From a checkpoint of a small masked image model: arch densenet, activation relu.
Rows from block 6 of a small masked image model, named by matrix and row number. Rows with one number belong to one channel. Each number is 128 + 24 x the weight over its row's rms, rounded and kept within 0 to 255. All counts start at 0. Numbers have three digits each. After the name is the row's rms in percent of the matrix's.
After each channel's rows are labels from the 100 images, of 14976, where the channel reaches its highest value: "strongest on" is what is common among them. Only what is clearly more common there than usual is listed. The data: drawn branching plants. In brackets: how many of the 100.
# conv1: bottleneck pointwise conv (model.blocks.7.conv1.weight, 96x112x1x1), inputs 0-111
# conv2: growth 3x3 conv (model.blocks.7.conv2.weight, 24x96x3x3, transposed), outputs 0-23, a 3x3 kernel for each

conv1.23 098:150119085137115168122161098135115114141139093109104113147154137146084140112077115113108138158115163120137080099107117165143084129125143142143142153154100129132150144120144123110092144131143117162142152083148102172173158090143154139100117137175113125081116192128131143131112134130096122125168135167139132159094091130112154128137114119114
conv2.23 088:096165145104122101112122121098116110103134122118160139089123134100131112103113072136124119122119110121148126123145129110114112135119142106075145119085175104109131096145156133150129118155146068065103150139125095119118125139129137154155144120105098149125100133123129142162106143109124133141121167194103152076107135137118130107112126124146183088084133099118138134150119142169130119137134173124122129132147089113138113092112126081133142117113128102155169089121124145123133123128110112101149082096113116108100095069068134149167135130164130139147113160133118170173126160147145138092146159118122148147108097090141146145148123091095134092123153111084135079
strongest on: two-way forks (83); pink blossoms (53); white flowers (37)

conv1.85 103:104122136126176125095119153138175136107135106149124133094160115143134111187109085136097138151107149141141143150126153135074159161126131133096151126111143118106143107115133153115142115116100135136038112115140142131121088154109186130130162073160112130153133098145150133141174140150143090139104113136141130130144142126119150113131145131080
conv2.85 100:085117162078075147100111119169157155126110160162104157131137118122144122112116138124126150135089100122090106084096097108099101126156067146133122117105112123122143185128144188154153104101105130116168137110113133138115097132108116132151129156144106144174115145127135164125112149109107127073069118077145125139135098102143162152146139135124140115080107081120108120154133135082147140099117122089140126092120135133140141148114119123098133109128117085111136110109133107130117155129102144141065136132151120126159113119150160157155127173161113126154124105118146146152096137134135107170120097153139120146075096109090103136084079113126132118131140131120102103
strongest on: two-way forks (70)

conv1.19 096:126118146134122101133114072053152095136135085103095132149140103149129111130151074142121102147109146151169153091148112139159126176160138161144139114110087141110164131141121145124147128136114087146114136085163068166124140150095144142138133118121109139092084139142142124110145137138157152117143150159128147126108119119115114094139171132124
conv2.19 099:145130134102116125104108108133131106137114120176141129150145138115115142131133117154145122128122119102110106080103093116127111108150125123141090120150122117111098141108123095137134118145179147097133147086082137171151088151146123157166116126098101107105126169115147187164104144158095150135143118148101137145104140122118098091154133100147165140137146110092098142144169137126138121073091136121130125143157086130104145158124167143115156114153107133129088100104100104073115180128115112111115125122139125115109110131117132145130146173104168183134117119121105107065126146095074086061112133097156185156132120108138134118130097144146168123115144096120134105
strongest on: white flowers (37)

conv1.73 098:123075157159135120109140117108131115163144142107091097162112139115149127147112098087111124143138139143108147120059109124116108129160132121142118126133123156123176123117127129085111076088114119111136120152146141179144120093124162147129127126110162116150078142118154158204088152121130145097139124089124153140120126120136124141158126083096
conv2.73 099:103127092099124119127114101140144122141080097164129141130148160149129138170142143112113139159129134114103130123177179109100167144150191129137117131130102112131102126149138091118137087127155110100101173118106117150142066099112140158147118113115086120147088109131062113133120152127121122115138102113090128127062112107112141111106152149127122102113123132067113149119150146124115151100151157141197137109173115166140095161127137167148140097144168097154162103139122133143115095137139114136136107134136115116114119121123116114148101099115138166149126115099133144107099101082130112129141150128140129098071088118120112144161146150129182101111143084115147107
strongest on: two-way forks (75); pink blossoms (44)

conv1.63 106:134118117146131116134167101104128134117152094113150119072100100104129127104149149109102118106109114173122152165135163112175109155157126178084112155144145122126101166114109139113130107142111114115124146131171104157085125097109143145098148161142143094131118097118108116146143087102144091090133134128116150122153192175141129103100122125097
conv2.63 106:111072092134142106131124094143142128090102139159134142123137093145142119154163155085118116091113101133128115097090130139165112124119124126148136151132189128108157106186136106101118124118089161108106116121112136206187148128118155139133124131107164148154104107151124148154131171136172142138153097133129151114100162128141145124107138136162223154139111106150092127132136140152109086101142092125134099072123069150128112146111136126108115117138137095138144115106124096169098127173110112152107128113120119101095135134142144146148146143146159135124135123134126108145144139131175116127169086148167150133147128136141154124161139139123124139118126118068132119
strongest on: white flowers (44)

conv1.90 098:150109120108111075164131095148088161121141122132161144183127140101137096142176081179149111112129129136096108179114149113132108080131120089134134113143144137116103132188106161124154134115114171111135136126130130123149134117118134118159126136119128128116140087135089154134110108136154132137105160125125142106107176120142136129129162124204
conv2.90 099:117089139111125109157175152136169146097137124146135104107108100085075071094092099148142085151161129141130099128104099123134120143132158129132169153080145135087125127139097122122080121147124123095110105100096152138169070113076124188107065120076129121116103101103121134130151156094116119108138124139092131120148117104156101106135140158135122123130102140119128120127160142160147136129136143101125148149160145141106137109102152138132145066135109064143140070125158130108088151145142107100112130127126128129148106089112113134158094090118117109147127138142147171122118158143127145143129117104140134116140145122130161129103131113132103104162144133122087082
strongest on: night (88)

conv1.33 096:107144133119123138168191099151130107136156109143139102141136123138148149129156127123094167152139120131130101110126159112118141112172110086113152131147138137153108123132099079138108128101115142146142146087091097158173126150093099146176095122164170127131128083132132111099132139148196110145159070148116139121103128149156133096108116133121
conv2.33 091:107146173100135161133162146132147170108097129110145139124132161129113125113095110163139120168102094179119097180137158144112120182113118151129155137079121108078090111132150123129112119106105126090121115105115129115119072129127093140155100159148117102130107084084129126142139114108121127123127116092104112131122104122097071110119136140127128113127107128142113161151114116166137126121120115099112116152140119077078100099125133096121115059084162076111142104137167131125113099104123065084069123146137114124132131134126141133165143110122144142148128156142126118097103126115146128092137127089153121089146120146147120124114120108123108112139176132188160129
strongest on: night (54); autumn leaves (39); white flowers (36)

conv1.44 097:120133157103169143103151110129134131091128165081115114151103117124102152098121090139140109168159092117139115119139114113107131142135117107118117123151113117089113076119107106115180133140142108138159067187118144137105112101079106149153139143118112134107131104154122090129148130126126111116171137134095073107129153131076166087121120123112
conv2.44 118:146122169144145185153140149159161128107115119138141156159146123149132105149149121141136120106111075125136115082097101152134092147199170135147138145118166157114135131127108119147098096102088151126133093052055137149107138126102135160120109146143112134077144136108145132123108124118130114090097123083089096082119126091088086100142135148097123120110117144075090084127141141079106130091120113125145108104103105162146122099138149104124142104133111115146137102133132105138115145110102107130128105143102090119118113119136156176165138135164143122124115122120105120127115129120161131134165115138114094108112120124102088089124126116106145117095132101082119114
strongest on: night (77)

conv1.22 101:124143091140127176118140120115120120172116108123112143170144121142171146103109093172114145087130105131080105105110133167072123104116171145127164127147125078107175130126170065145125131135123139144115085141128134081122149112127085120085143105101091136117103122139124117098110114101118131138167138115144130164123132124110117166134123105127
conv2.22 100:145164161126121125123141132104138122145155047130160085148176173128161121094125082104159142104139172130120164106130110112137156144117125133120156115114134118106124101145153112122151081123152103130112133177081098120126100082104129183102116142090121150106102103102087088093132153168116123130150168156125100123133111135124126137165173159127130134155127134111109116072116154120123128165145155186140112152143118141122123139119115139124104100123112073148161094145144124117115119132126120111116123111113135119127134166129137144175158194172128123113111126135097078107087102113105082103141099099120127119122133107137162132144125099117165158129126120147122120
strongest on: two-way forks (95); night (60); autumn leaves (51)

conv1.26 097:108162113108158112195112106118165107138118101124108170077123147121144130092118111085128147086130168139121130102122138125094134132102103098121118132114110156141120114140145166119132127100158115105171105123163124138173140114106168137149163096082116121113125105136130088113110159120048102141161136121126120124119143100129128130152160111097
conv2.26 097:128122142123104148111104139148180133145140140111088107143138149118113137118103155159131130131110122121104137098111103109120153139173172106117126102115108112093069141099110111101109137112126124119156121079076101117146084139139099142136106121107102095136125097115140150159104121128117159173168225183114104098160151135151110110141143141130143157175179184086066089125150137136147138074123127109131141110149129101098098114141109100119112128142151128136130117114084132078108170133150146161160151127126133146135122146115112119118114127131142121118130111101149130089107139087134104092128127084153173141088109113103138131118140138151143138137137127138100127
strongest on: two-way forks (79); leaning right (44)